{"model": "audio captioner", "gain_aug_db": 10, "encoder_fused_qkv": false, "encoder_moe": "top_k", "encoder_num_experts": 8, "encoder_subsampling": 4, "fusion": "cross_attention", "decoder_inner_norm": false, "decoder_tie_embeddings": true, "beta2": 0.99, "ema_decay": 0.995, "max_steps": 14000}
Rows from block 5 of the audio encoder of a small audio captioner, named by matrix and row number. Rows with one number within an expert belong to one neuron, the router's apart. Each number is 500 + 50 x the weight over its row's rms, rounded and kept within 0 to 999. All counts start at 0. Numbers have three digits each.
After each expert's rows are labels from the 100 clips, of 14976, where the router gives the expert most weight on average: "top examples" is what is common among them. Only what is clearly more common there than usual is listed. The data: notes from a synthesiser with random patches.
# router: router (encoder.blocks.5.mlp.router.weight, 8x128), inputs 64-127
# up: expert up (encoder.blocks.5.mlp.up, 8x256x128), inputs 64-127
# down: expert down (encoder.blocks.5.mlp.down, 8x128x256, transposed), outputs 64-127

# expert 5
router.5:425560585459507421512520616428584457532483368538487596555463490493467520554533460521518506575548512508483492600479513490492551564513527608547538539448486493512456495446528528502453567515431553
up.11:643570449550464529548493427572549526553503537410398536525600467549576466467549498452547483515537554547574514480544441585514518481407505522507500510461372458530464576501514539447490449506496531
down.11:530518476526441481493586485596530420455565518540505597550523431488456520496449555512535525540566522506507469456470506555545548478457451502467461445537501485530426519465400489424469506554459452
up.12:577555466492456530546536453568546539574511519357367487486560495546514440492500536428573445536460545531539534466574432529522549474428509468460498472420450474509414572521499544501484481484445546
down.12:563521475473499382553535601549598453516511483532424498494506440483498492540486453475452490537594460506520484434537453491600534480423568449489582403589525486578448522470543365488448588489455586
up.13:593538511556529488571528415554508525528476482405468521571556478505561493487493487460529433556500477538529588465512457548560477484419526455550511468468475493549444535431604531440466480518551515
down.13:412518475557479523426499481537478512580500559467498530520484475587448554432504602512467530435415477519539502389639538553523531593441521523521496394511505479480565467568595556454575547505441540
up.14:557609483544454520578503477509572544561478562387420526503596518533545402466515503442591468576493592561530483446574479552543481509416518497514495505485424417550439524556543561590495461514478542
down.14:509526394463457457593484446566498452506566449481515573541517479490414483397475501560543607511505539532454487519452540452554407517540531557461531555598528467534404526439464469510425437436455570
up.15:571497508479493481544521469583545522535483459361438542533601523533559432485497509469578456575485521539538492439616448498500534478419497480438541452484452457528430517526518566520510463460466530
down.15:525505430518493461547543467521615425492495474472524491469482452481431515523442538403524532508530581551498474476502494503483472400454486455468572473527508472420463538507465407485450470512489529
up.16:571617521582475503543510501496511493587482510424496552478609523459593476494473543430540497506473488603561542491533554513571490440407503525488517498506410408556485499469490540495495459501463497
down.16:550568402441557457539434517501488423514608550573466512511535534517373459497440536487504447610435550531428498465552479504502451459526598415514490458560465481462459489535500499475568536491481569
up.17:602588493528473482538488445550523563528544554385436541547602491546567420503552554447560464475443541497531584540620453526526548433439498523485473494470401480515449583475520561477488414497478495
down.17:465506409522510458497483534548539531624471480448459596477511432524448444423572527428489446559485513431375452482516500463488473517514556535392540514424555542401523503474540588448531490576492528
up.18:574517497543510527550474467524500523562479523398414522599615472588626382430511510430580490502511493554561522469560575611549516491391484477517468581492420480553491540519590563486462413442505527
down.18:587495359542553501517482527544489461602486526448509606532562417550469486461451470479491429554517553592474503531416579532480479484558536467426575562484490572476482554396502508583534523555527564
up.19:558533469532494503548528446493538545622524458425357564560578548600531422506523499455569495584447538440552502482569509537470567484417441497480502479346384461483504531524517584517538525509461526
down.19:543494389472578434506491492558518524509453514506427513502531420531493456444428474482498512523519522537525520549516547499582541432532566460514565474517521532558459561411523540463534475448521546
up.20:575584522554489518505509437540522523531485475396385570484594494493544471460508541437579508548515498515508538502609512475500514444490498519468452546542446460489429618527497615484519414535484503
down.20:550440424400578552507411512505430501518522469571484563558501481485382422562478483567417487430559437423477513533412472466474510507438518552423549428479586529535506495514483507477521591492549554
up.21:580589498517429484547558456520533479563519498386410498554586500489524439447527499460557512551471550528523495485588462552536458447417525488418522491473392405549462575569498570491450476539466519
down.21:501440360578539442440475466504551474537565479543537519555522390474407447508536449533522519382518587495568545429458508488515536585602559536477490511628497495437520466438452494471525486473538534
top examples: filter wobble; low-pass

# expert 2
router.2:440398587544545446587525515443527476462455474577562501554549541504534574538485384498458445550572524528449505564467557530460548592489504567505510524495449441533451485485474564499424471446512520
up.11:542509496589537480524490470661523539570509511466387562514524491574519492482450551421562462570480520515546512534515560533548520439469512478523559495564440512562374589422495473495491430455499539
down.11:473517461445598406473511544508421535472586554564505532372496479540464488485430474578509476452511519486523469550556435549478460390573486426540604493398531579438452521420442493492451488496591446
up.12:548576504512526465533475479519538516549465489451452577440539454535535449417512525430595413516471460563537525452582433493506555454408538503511442521426426459468442571501530544390432382532494493
down.12:468580619487460492528471487437525505482570532530546535492461597445420623463539523561488514461573564485451487568439448510483524540551481404592522551530556498486554557520515474403495525557455485
up.13:563601445496509517548456480572555517538606488391377530439537500511550506436448504453648446544507527467503469477586487500495547417460461495442542559488366483538423536475438544475541428451510532
down.13:497475614527564427554539433577603511538484508498411559598483514500561503447461481462493375542516481541536494578552416524512524563502531556432559511444476435508497486523571532616509514516527585
up.14:657582505516511507593485431575555547532498517358382533496507486518560480468388490448535479506518532496518518522541491484490448444417501475502568473503337470496486608505537564510467434544481572
down.14:532422508493489501513439464511451542407502483430466558490523597491560524457449466492493535437574532516493579534514466536522632580518468490444510560519497479538506430545490490465416602572508441
up.15:586548507548468545627472480582589485543458477362408539484572478501523470500492527450599481509509511501525539441583477499496460479471486493464548516497379422518425526490511538453484419485518578
down.15:548465483498491456461450473435496529502516500476569449489533535476462560547454511496455473518512385578533506508545538614503540617591526501456533482504477463460502444411491539416530581521518475
up.16:522535494567493501565432534546532556514505500421452565420559445566569476434433497468604445508537521610427516481595506565480476482427489480394497497461419512524420542489513499484505429546491520
down.16:463549495473503450500497503418535452410535526557557606442514463477485534486558433551534454574537494525481474528464427525487504409611620473541588536426564486476452499404471392466429523466547431
up.17:563549512532480513530485453463571568513551492359386510509557456541535471470479552452620510529488516536488486517610475492527437430446500413486543505475398460547458532507525610413462440479450467
down.17:425532455555536429513428412379467480533542462505462508442496591566439506569512435564481453541557446489523437527499493489511591533503533509515496547501513469486486582401487499415463502590472592
up.18:551633529590552520543469441589578503548590487396447560482537485510511457512488459503579541587492561592467509451591488490494490517467542477478527460483383417526446584515536517516474435489494520
down.18:524549499508549544493490473483395486475496489486422555428482509619551555449495473499519493369488520458378426440512489608555539539534535443461498587499512616532437551466555479437474432516550432
up.19:579553492603479512549447461485511599579486544351444594540553474563549481443470462432545477532526573540470537487556481553500478452497610477455497572507389522515474559476513553497430440505446485
down.19:507529575488484530466546506388522549415493455571564533506548572530441548467529440532502546507564459469565455439529487502521489560554554427525553495509528447493486498559462447395411467564587538
up.20:578606428499511521564478501592511516562536575426392535430535511584470426519457498441591485503528536432546476503562477469514483495480452463501545503467423489529437486457509550496561457547514475
down.20:567510481568489468518488489371493513450492492519521545455440497584499529538457380569480446490535553478448463410496547505511485498540500500543605499570467444454419502440522505571437578552562536
up.21:573535477512528546534484554529465570554475517403438574527531529516493469450477467545573435492539531540465558537553554562510486399473447536477513562403494473530374613460557535444493457542509475
down.21:423493575462490424440488548485532517404584568548538574495529463521488461493529497542566473524538563459561524505462457527491502475578600382498605544506523564489492555533488439565425515510576474
top examples: filter wobble; noise; oscillator: saw

# expert 0
router.0:400483527532522479468425487415528486458572431426512517542596430446501538428567435497447553582581537474520492523543519476428488503589494523485425498456486549546573484458441435504454519527481542
up.11:612545455526490514557477518566533555576550498396409532429586467591497467492473498479546457502496526484553505433555480489526570477442466490440559515432414455563407545466489547476494446520448488
down.11:493491492509535381581606577551524480471509462463510458456571503425523446424528498477471428508466500455530549490554425536505555483488490511574582465566526528463539529565503446634499573432439527
up.12:590586509485462460509538520545504509522532508481431587517487444567496425455514508471575409517504503524497502501605534443501573413444502548491556491505438523617437533509473561479506414478480501
down.12:499447540473593505488482537427477545539490545538570548548525551483543435512497453549423521501571474406450640479365528477338402504510532524461510460517555532474541404503488533490546544408534440
up.13:549561516530492562549445463599533497532519553374444570510533513490490404527471485454571441571511517471479438476621473569505499518464489469482511545517405455528428600544456589454519442456470535
down.13:416496582432465466494629547524570478513548510507585519542529529420495582412427434532550505603539538528459525478596398459476460535426563527490498499473420432490583463499543441543565587504420505
up.14:648528527510471487547486491588532551580537576394356526457559490580472465511488514433557461534485545491468518496539466440540433489468488477457506549509393512504394567454443531458619388495545530
down.14:492473577494592436454568476549536486495505517526542463515561510443499452504563451496445403445518474428480604567451451523547549543538510498509489510516483575595519475505485501598480565369501431
up.15:521551454470514460566491444571528551524445493389442519489513458570492448516509509511525438518450492494528478455587514533552538447465445468475563524365373561591445574498533621484475421470479448
down.15:442502532436506515478571563547515489492513555476562469524551436442486519481431386461403505564480514493569559425517478411461498454429535476641510511582534447453624469498545463596479545464507521
up.16:539555391491442448665468467507568585484516535446463578475561422499489449488482529407527466515472479470513486560561446457480510544514463438418448509468461493548483564421440545387516387552480494
down.16:482432470474540517513504503491496453459499494486503493575507588490470483557551524524509513511446531507435538582418476445441523557547475583478488527567433490561505472501405531531597520372503452
up.17:530524455520462506521499517553550531516490558357416575448559469545488451524481524472593511529491489470464474468574573496520572462408437572458534500435429444499364532518525590475475441529519485
down.17:444506581441551372568553514553550512538521544467463524522574503476496520459506539483533441536511468467509571476534438452499479513506559559607477442525510476551522504440566499544512567472489579
up.18:525575536514452502552454462555587524554472511436356572582598478497518370610501552461581517541453537578542470472572482551566515479459459530435482587476402447479453501513487544517516422523484479
down.18:477491550506489402558527463547487445593589489457503482529516512456445545505509504555394530550436590431546521435525459509574473564437489546513455426609488447522535457450458449487466464569444546
up.19:567582462521485520563466484589558494536510542364410530516583532550532443564538547471580439506524542487497521509568522475538612478381437519515562539517369494542449518542474612474527437495515508
down.19:474458553487533462585597523540445499535610525526532418529431476413513485544494486499436499614510521550546464432541520387570487577411567604491571444597527464479562441498474477545515560535502625
up.20:538559518545521526482511516578510545596602576395404568411527510496514471450470509463531502514474453534569572520547505499489459372429486537502540544544404524479471614461467506514495467517583597
down.20:509396466503477467466473557523483539390423446551504506487443553468369519599566452470517522453587483457408503539411531492436502474574475511513497492493545478560491465427510561546529593464529419
up.21:660560478520485533574515482563511507560523513410359506463590450576493433532465592467602483495493536486481502450518459466442541505428455521455575513479449476502411547471492603518532414509467464
down.21:450423471476467507513545561512494476490527519465527455504606575471443567531476537532490583442427604572493588429494404428453448461397527504535592508560464535508512456437468475542510436483537483
top examples: filter wobble; noise; filter: band-pass

# expert 4
router.4:543686536455569546539567496539540520521448529633468475578454494529533550513541415523514501549591536532447462519425507441477519510519572535451476609472459580578546475518501474520472506497444481
up.11:584580530572490418524456399582522514527564514441354536562545530531551521505506500475573476531429521583511553507579506499506505437440501568525510479545451494508429555477484517508458500586441550
down.11:490460534618462508452524537515520571516450493404511486533490531453526464447435461398488499518489460628601533499529497540514520421407561442585494500486564456523434471495530534539521573391460427
up.12:532588516518505503536500391592501521570530509359401560501520526495553436485500569455555475539450473524534517506580483548556481462399504608494505498502405451568458573499519583515464390510489516
down.12:498511490544419510482502550553508588500417462454522559530500497524558524476508575478501550492501545517507461479620564471488565465439490498464533468504442497509514409537533521517431526491433426
up.13:546598506504503509513502478541537560552459471339418534539556489501595456537443462412599444487493509516553565491638440573559482456442477504459519472430456425578449566468556507470503477434466518
down.13:653540540462469537590473439522520506498486509432484408614469517490523533540575619502469548442491561480437473477526518416555495461495455581497521454485516491395556448507555493479435545558505519
up.14:576596530571508502534510416562459570494532461379388558536596500535532561493481464437534487508517509516512494534583489531523541418451502473459493502466432432524434563516547571520501447529520496
down.14:534442578528433499470476466439515471503458544475520531506468529493530470499426540447467491456446499485495563472493531497580583396528458507526500426490447423441505483552516549559524582479510477
up.15:659616509535507483539498489608527530556504503419367500461567550512582474498481492468553494565467509551553499473578481531562509452465509515489492544461398489532455561500576549514453421544480568
down.15:558569471514488491476511445514410494476442497475439518448533505476545565549501552449501533462477563540508497437551468551518508492400504510469492530481494555546515487539536476441402633509516494
up.16:589571563571473511549510520559546504607521579356369515461580572474578485527416533478552448483481569491511553538570524459494538435457491487484487574485414457557435535545522566499460440539480496
down.16:501592480553488468509465475519453534524438546504502485388471493533518548577493483473566569457410555495505533472548510520552485361461459476471446488456426544479571503465590569521500518470490594
up.17:621566553594506459542502395576541557577483447378410530491534475461530546429455515423548463501504514578582511467552424518552497474472500493522525515515493467540431560503555541490378478516469518
down.17:504468543570511490481450437532510511549544530509478519454480458420551553481416479433463444422502462507543540556453489468484528512526473510539605541470454465482525501453508557631510677474509576
up.18:598559456590487554515478497567466495603499574413401559505550533472504487492517502403611492521459585537583528487559494515591533502417496473507531504491430455545444567461571602524472466554480507
down.18:516481504522472501519460406491480559469446529461543557486474523586584564471507525478583484488519515540462448436549549536589466454503490550573491476562476545449593481495551570459518483473502483
up.19:530596524523497505526515498480530497551529483431407550530605502467550507444478526443588459481495553494565526465592495556567524445459457533486520504444363415494473548571583597515426413508502512
down.19:538450593602458521562460536539477551469494504422497436539501535493510617540495552462435421472502456532532442523521537456512549488500420552510574500498444418465469457516571542524446605522437491
up.20:603591522573495563568481447570501563533463529376487570480541533525600512527479478440578508516436496524529520477615519522550574522418489518476498509462407463538442539455535546482490424510468489
down.20:504461464526531517496424489520386622501525510467514538522485529471590538462464570382440493434463504562547512471443526567529469430432494480472532469513538505475534554519479549619489484455477476
up.21:580550539543457500546532427608501563600511408394423623487542545507532439491503533446578502481480543546544570438608518516525553471432518471481553473509438435528462559515525534485458384532492486
down.21:484409522600404483511491475488433543511443592438473478463433516494559572463551466415515527437461447601575489490507512520544482477409489529544524434515546484517521465502455511590500568514440502
top examples: echo; pad; bass register

# expert 7
router.7:471409488492581442540544526436549481534498504543526505468501557509490574525487429542438538556560554452403517511550519505462521540463513584595533507463499431551490679518523506532489550540551491
up.11:587601495565461555551497488552479539546528566338391604508539565554438417499442532473548495544487543472548516538581519499513498495469475512434476591504341495507423566487469556491471407465480503
down.11:531574514471540451532450549533533489517582441476486566511444512368523567526468434498488438424489566520459457523495618520517488408487539501436562488468426428547396505527478519497478555602506492
up.12:611562463558483580538475449589524492558515515378423450491528582497535498490437587522586487512446514498558525455605474527545514504406452531514498480506436388502464555539467501470473452498472516
down.12:504480579548449515539483507416445582449444516502508514538484476409575566516497540478515601465523541505492630493598450525544497454451570473415562535508521474559539497485532468501439496589572447
up.13:496506469530510459530607502576470513445509583486484609404551499562456518548483525562534433476485602501463449454458517503569479502513489488511533524522511514488510504319532482547496428569484530
down.13:463379461408483493508509528506513514447516450592518458521478455405399504461543483559446498520588467481448526540455485491477416496509471476541511428454565438488475514541523422530552555511492552
up.14:615535440558474518579496520589518557537539574360348575483553493518550511527500544512576512545484485477510493516560509530523481435421503507492482489467386506563461498494514559510508429521419517
down.14:573539549574556523487510589567486624542493425510488586468494450447414521505367590476550531496484549511548583576441477536503569444445455522555518445481476455525503528482515544518477601522471480
up.15:575586458587473520591459470504512545578454521467340552522531493550531464485520548478607474515475526477533496542576549462555543421436530575468522538509429451544438533490520541477461470458440495
down.15:506613556549455491534554480515452487424514516436487615453523489543568509504549558468445451474571635483467510555551563574551497491471651406503508509545478464528461562539502500485475566484526487
up.16:564614457484489449529488542494480491532575568432448555512522495534479459484480507485539454537498504536507520524569470521504532504464452449500484502471403457535441598423511505410491427435513529
down.16:452523586470511488477559503554583488496480568477515525522543498513504585518505537479472530526544490494451546527466458476513431421535541446557502526563577460489534448607534465578500516563511522
up.17:597570485543459568554515487516567499547547468467384532525527510505518439555474608495546493573489529491565555512593475493545495492406485517487568496472378374587492534511465499546489426490465474
down.17:523460635517454545515490537437559480404423540432488509517434480480558500462516521425398588503530465503508626473540527444545522487433519457511475415461505530519493559446545523445353496527505474
up.18:577610418542479488524488462545504507515530518442461508528551527470545500487492569467589565546473505510555520422599493474569488494436456614534518527503422338570511531501554516506495420442460487
down.18:499552631521439492484506544431476512404421499538549557542437583453526557496429582505499539505566399435506612523521466522546485430461537439522487484496508441485519541499495455507382542495511436
up.19:544659514621496497533534477566579526525554556444420541472579404474522401451497577481615526520514546536549528437561449472583507446475549453493533489520446423483454527511560513492473468444488573
down.19:460500500486525498437487453576543457540549481525492524499476403482428538418484486601478443490570595484450468527402487506561428473559603494516558569552553438466489555430532433577515535562571558
up.20:515568509557517497529577434602572504519580473397452535548568486442534470466483545425536478580470487556599519488577516480556514461430559507575568491575451466540474550487505490556531475580476566
down.20:466485602473482482471479460485498468535571467525532558540461413479463585413474545549483478535568475540542544524363508495515394447559579458539523505567563492529527548539515461511484557494504548
up.21:595621445582496506569483461551532553538520547387432518521517559539526404489520516451577510504556537489517469436563455509538511451466484516472499480519404390530495570502529533493526397510501471
down.21:489438545570477568452475513597512603494543476469489567533423514450481476467511511463494478522509549537481484486499540552564426432366508447524462528460503453531394527476553484501474484515570529
top examples: tremolo; pad; filter wobble

# expert 6
router.6:382456523435527506528434552428539510481463475480511451465517528513445453514413458447513459499467429561463710512517493512448464446518500377507568436472471467432458543497484478499487526498517544
up.11:549557422536454539607530446569513562496540485377363479491532555551540442526470561483567520473483547498507500511582523519557517484436396547448478523486407467515489508529521541490462458561453458
down.11:562556475555478563483477585466520531409592532492478533413507467470446452542428565485476531489416465550528627529526489540436488504454534495481510522439482508576423549445481506554533389517418480
up.12:574604475546456521598506514600531518538442502366405466539453540422559486592494532434539514543391506432514487463552518540554448456362477507442472513499461451528547496527520526462464427547443518
down.12:510522510515448520538488500469470476503512543470482518619494547478479475571478517443428492523469455532518502519509528505543490415347445486502532507567473378561472520388482499558576459471490468
up.13:528580472545464590603502431516455552448460510393390468564517579456561454519511543466467493552425493506563513461560461474538552469401434514366451530502432380496468525534482553478440418505445469
down.13:572560422497536431580441566576450492523499583376476508546531455476523520489537558444480533478428495516486553538560456514580421395424441518523524503474476471517542516527397461516546409443457426
up.14:554493439453480568516511522481456543485471491490436436486509610601425454547491542507493426486398503480472468456578496498446583546492425479458415467389503507446499501493534463382489401528495438
down.14:555521439411539420539455597479443421589501531460534455520559531495397414565510539541502537498402494459487503512472543454478502530508478559521488446532445542465530461429370495443627442490475497
up.15:623590536553498517582470497536473522553458496400395485562516561490517452491507535434485498530450510525568573526635439479554520479393491615454459463461433477592488483532460563456498477524433487
down.15:615568481529475490506520541539460493452532566441452473595587528472529489560466597431472494449453469585477515540544458520545460451423465543540558539490466475546528477506517503568530488497398484
up.16:575577488547474584561493497588481539496501520415388512524546564568498447491525580390511482490469527557591540504634485459582502490432421583453419524466397426508462537491483536434462351537489500
down.16:615570496513428525502501534541491521559513516432471502495525529476496471571485584423469462507475471594470588559595454527600461441444501495437492510493458534495491552466452514443514445520403426
up.17:580516480518442556519479468514516534493499495440364498496499624453517486532469543504512526530421539502585489440591490482534511469418447606421462531477460464556517568512525580451488438532444486
down.17:623605538532511525463494523467537477509471600394511470512553608555567574515501569418416498541497499520517554518476532460488464504415484530439436547424385460534443505477486433453465484498461470
up.18:586606530511518514596519460537517544589458537392420532487571547482567488492536487412572485510493513454550470441578425556576523416484461510511462513463443482416471524459496605410453413500483464
down.18:527567413542483514496462551494474510416514457495516463600493605466379453493531487534414529538458520492448583523450490502580502516397498525492526456565456427500504443455476511513565504526502657
up.19:571561444543437486539490524535430539545531508434421510527510535522543459500579547467530474516482520538521471493624457474590563476400478519437492473448430437563475513538523503399473407576417537
down.19:627580523508498508500462537430443521392539560386493498542501541414469499443439518397397434640501409525509558510540465496536466445369558511514500524453464525499457523483475444505492497513488493
up.20:592565503539452527617496483492546527504536538408402486495476500463560495490523582496601458519473537520552441509583436493565511516434478523445507526424384433490438547543490511475478347582413524
down.20:597535501441487515485450476486489436527563564449435495542528448457473469479582561461469464553475412593531510638463447514555507533500453528454496477540467437571534507456419537478507406446463457
up.21:584539472485481520630453448545504519548428540417435463516530591584545476557533556445582509562505538510556477460561468538586529543426476531404457488435440385542494544558516527413457412560456472
down.21:618564510446524509559453557507489518460543592455515567513532508495554491505450537500428508548460438538573498476575489625605491419384503539464577470482460560557503472461489494525446408437429493
top examples: tremolo; filter motion: fixed filter; low-pass; oscillator: saw

# expert 3
router.3:403458564475517419518509516418522474509464495369522501558478523480427536556486403506513546436620557441524404524439577428397508520567484556528511503436501572492531432491469511504480576439548543
up.11:560550532560550497531471533555536544543581537418359506479554491491616485543509491451570475468460505542508534465530544511536490456435473561460559534463403413531443558453561578536477436537458531
down.11:499532447550580551426461486461511578598506536459500441460552527469513487462518548525438445497427491549535571495499581513402570569454441420467518430505458495428578455535439521518596519404597452
up.12:569566452558505521527465419631496530583509525414429495445570473498577452460455561438568481539483504583548451557570516488540560474488464531500505575473406447533468556462543585491491398517512553
down.12:479391454517506471526530535433450495584499554421536460512448648461450461438550528530499478481441386485536587477476509515413556605480465543515445474571508493470494439421425556576526471469500618
up.13:532571491564498569554441455611506610515498542381390554510496494502550483499470584443532500536492514515526489475555459524594510459452515505455545604518433480492451510504515557482460404455461567
down.13:471480442504527548487538566441435546604467510425526498472495574500518454464518453479534470452495403482564544465571529541493608544488423527429514438508546584509484429469444460556516456524485552
up.14:494581434576481501525466467584541535509521559412412556496535547498559509487462469416536465532506509449571496502528480552634566414440460489400540504475412471547441590437467593460485508551485512
down.14:488537460442613540512539566371510499586484450470482406522552544521522442381520557490442517493494427469520528609448514458524445477488465508547506440481366521454560512552449568584510462431501527
up.15:565539539540503482526480511600531561507529512358440570480505529480503474485466495439634485593513510554528546536583515540571511424496491496463552465480428447556389573452471541490568456443551524
down.15:410491512518496526527528510512504437500454523529527494510509534495455557434494497485528552484458636615510573555429508444500539555495490441518565458570495475487496511563438439609543532520548562
up.16:526586462525486500563499497492587617546527577433389527440484533506517499577454562506538523509512540532509469420627547517521574498415484527496471554503429392484389513482510525464496464496432573
down.16:507452462472572514591547587488499518584422548499519497503528515570445393433531452499522445557451476501477529497530525480495585531490454597380502519417492606498440476366468571516518455492489511
up.17:527612480535516505589478468533548562552555537386423572395521438470521476519476486446582418551528456611500533485608510566591475453467481477488512510478446445543434564450570480491444423550470473
down.17:410482616405508501500445536445416484537531475463476445579512608484495438411473562512496514592459469509615562548424503479521440483477516532449487466521470474449512513539438546526488546386469509
up.18:552523494529479527516490460591549492473539480461452671455488466475501500469451487529566400534553512436586527521514448486525489529507492458523531522476483481507451544550503484557600497555497580
down.18:565508482471581512432461561488499590491483501563533493485521519523497425552468471441493424528549439498460423521446546546367497469554447517469503540457470607567459561476430542429535515417514493
up.19:504485529541466508465575500488456545571443485482476548467541503586583513430482536376520471489539509539507497428508475646590458523429490507469494475389495560542506504459573593556479460466508477
down.19:538490478537527502558506379521483479546461453463410472531492471484408543580564443518526496536486588411561412509547514484502585587537477549482493456466472592473397513480589564537525519589477548
up.20:522580474547487446490570447591537581525488506472458599524575458517481536475441419489591431538522531515477488444517487590502497426481553379483548512501497504514482576458549514531463427527553531
down.20:432469542501535577504514505461456512521484558534611396522470530401527550422546532486472543479496515557561468488551502454496579485479369551540512484555438458462520424561502501553422533516430485
up.21:543534472576489492502458493590492593505489542401403561466544518545579472524502544446606425481542575524539514468565462563584556420422471496439506500449443485524407515474584558498449525509507540
down.21:535486428503641568448622593513481540607464537509512451490585507509514474456548481505505442532438473534484557458490512555497572447423475488531483501448471616492511541441517514436463475441495570
top examples: echo; pluck; high-pass

# expert 1
router.1:430390533492509485569488524551438474524455506565537447486480511657444452612472389496479426485519549426414468511546520424407438537512491544492527485550500400501515527422454519440475409453505563
up.11:592602449517505539591516478547532447531525533352396526480531547467557479524497519466603504537478561512551434501553489511578514451451455486471582510450380456537463539494498535443498483554456537
down.11:588579533507494494469571559566546553517458507522587479501514530567449511479470497443589420516450512468535410398568441430443493514449531548483556565425478462512533517492465532488455469534583502
up.12:617631488539512461522424476504520482520530464466459502506528516552513480590433478459562456527496453483492527463569491549606438455434487483457577501559405464559357577502538524461429441511550474
down.12:533394636489447559404542567498464504456446505510501536485557499501494466531500537455438429414504457551466464607447492560511493496515433495465525533424496509588437452521582537549511533437445429
up.13:595535387546556453508498515621561519506506475492368506445570461521464465535466467438570474568483556522509508508563581534524482463462538473465552498525391503600409553486497580541531509395520523
down.13:506433555576457531504481501528530527539508496497470517498480517402509550405456415519527508462511482594526565545432528504401450441529615474538580620499450444524514552600474529578501541478506532
up.14:583592449512499463454499506572488505510483531447479549476564466556495473552566544480566476515456545509500455522560525568588575453459507458465531533487448507570412594389502570531536393460554554
down.14:475488569523522513417509512501573518511495485511509506502530539429564469379419501483573503477543448591530570505466542581532433391506615426553580533554478470515526509516522532514507527452512529
up.15:519571507545518507538456471575548441571592586438428612450562374554567522508465480453565464561506557488460475545578462513524535455471491409524556458499447477606444558442556515479482490566536538
down.15:432609491502514485538464456582510492470474508481495620551488415575544433453461546410601499441530583582449534442557580447550530427493573414431520527508453436462512547480494546486443427423445520
up.16:580567499498496530479531535553543506549529511456443543504563524564448509481508521395649470535510551555477481467567498568549459416470545447459591521453431482543401655494494564504538416440507547
down.16:442514581535489516437447480530543521481531517477457493476486476436599554386399544450519467520515497532611585568511500474522500475434600433525560526498454446496518527562521530513460555468465544
up.17:594635463535551532485442484603507516463547464463388568512534408555482421497480490435630520457431538515490572531542536500449470434541535463495547490508481430580395602463483554480539447477575485
down.17:462526534529501556485525485555543484536557481473455492567496465479578527430472468529609457466525485590534557557542540613505432441607605439537545586576463455570474607545461537593467540465568507
up.18:579597486543505480573501458598560499526453551390412536506545530505558467501454525460610496518476526527526510507595496520551538433408480514472526541479355428498442556421510585480508482577517546
down.18:627554501538506477458493497555576512526452497472409562619552512528541483441504425467585546604488490543681475502459429457508499508423511394529505487527474486427458514468506507447528491455568485
up.19:610600464529476458574564459566548504526537531332326560500528513525567433469466524463552520512514580538545473501593481523508487450457460516501568566471426397526421567473541521520516450498461523
down.19:488551503513468475531520464467602497486501398452513540483494586576575550485437448586489532514524545465435453403583541442514573526453503476430500415402406502486444490508576395476520355556523491
up.20:542548472502568477516445533603489531488539579410406556510504465567505442555484497408611477555474516578488518581547537504516494486483551482485483485467403533534417572373455460485507516430516521
down.20:482491510550517545464513515497570466531491476497448497529548530430550464409437576506564472499498522582573518603507552523452455439542547437545577540563465407505512506567510541589475515486500588
up.21:526588537490501515523523408559551469491543516444421529512572458469549415492405498410560496560457499539543555532558467551488403447505574458496539531522453429530386588535453576522453460547536491
down.21:450497512488436483574495453510521464503465513519450513563537483494579528479451519457528471511524524654540497432437490547532514401501540539535520612526535405519478530531481537566487530466496447
top examples: bass register; pluck; oscillator: triangle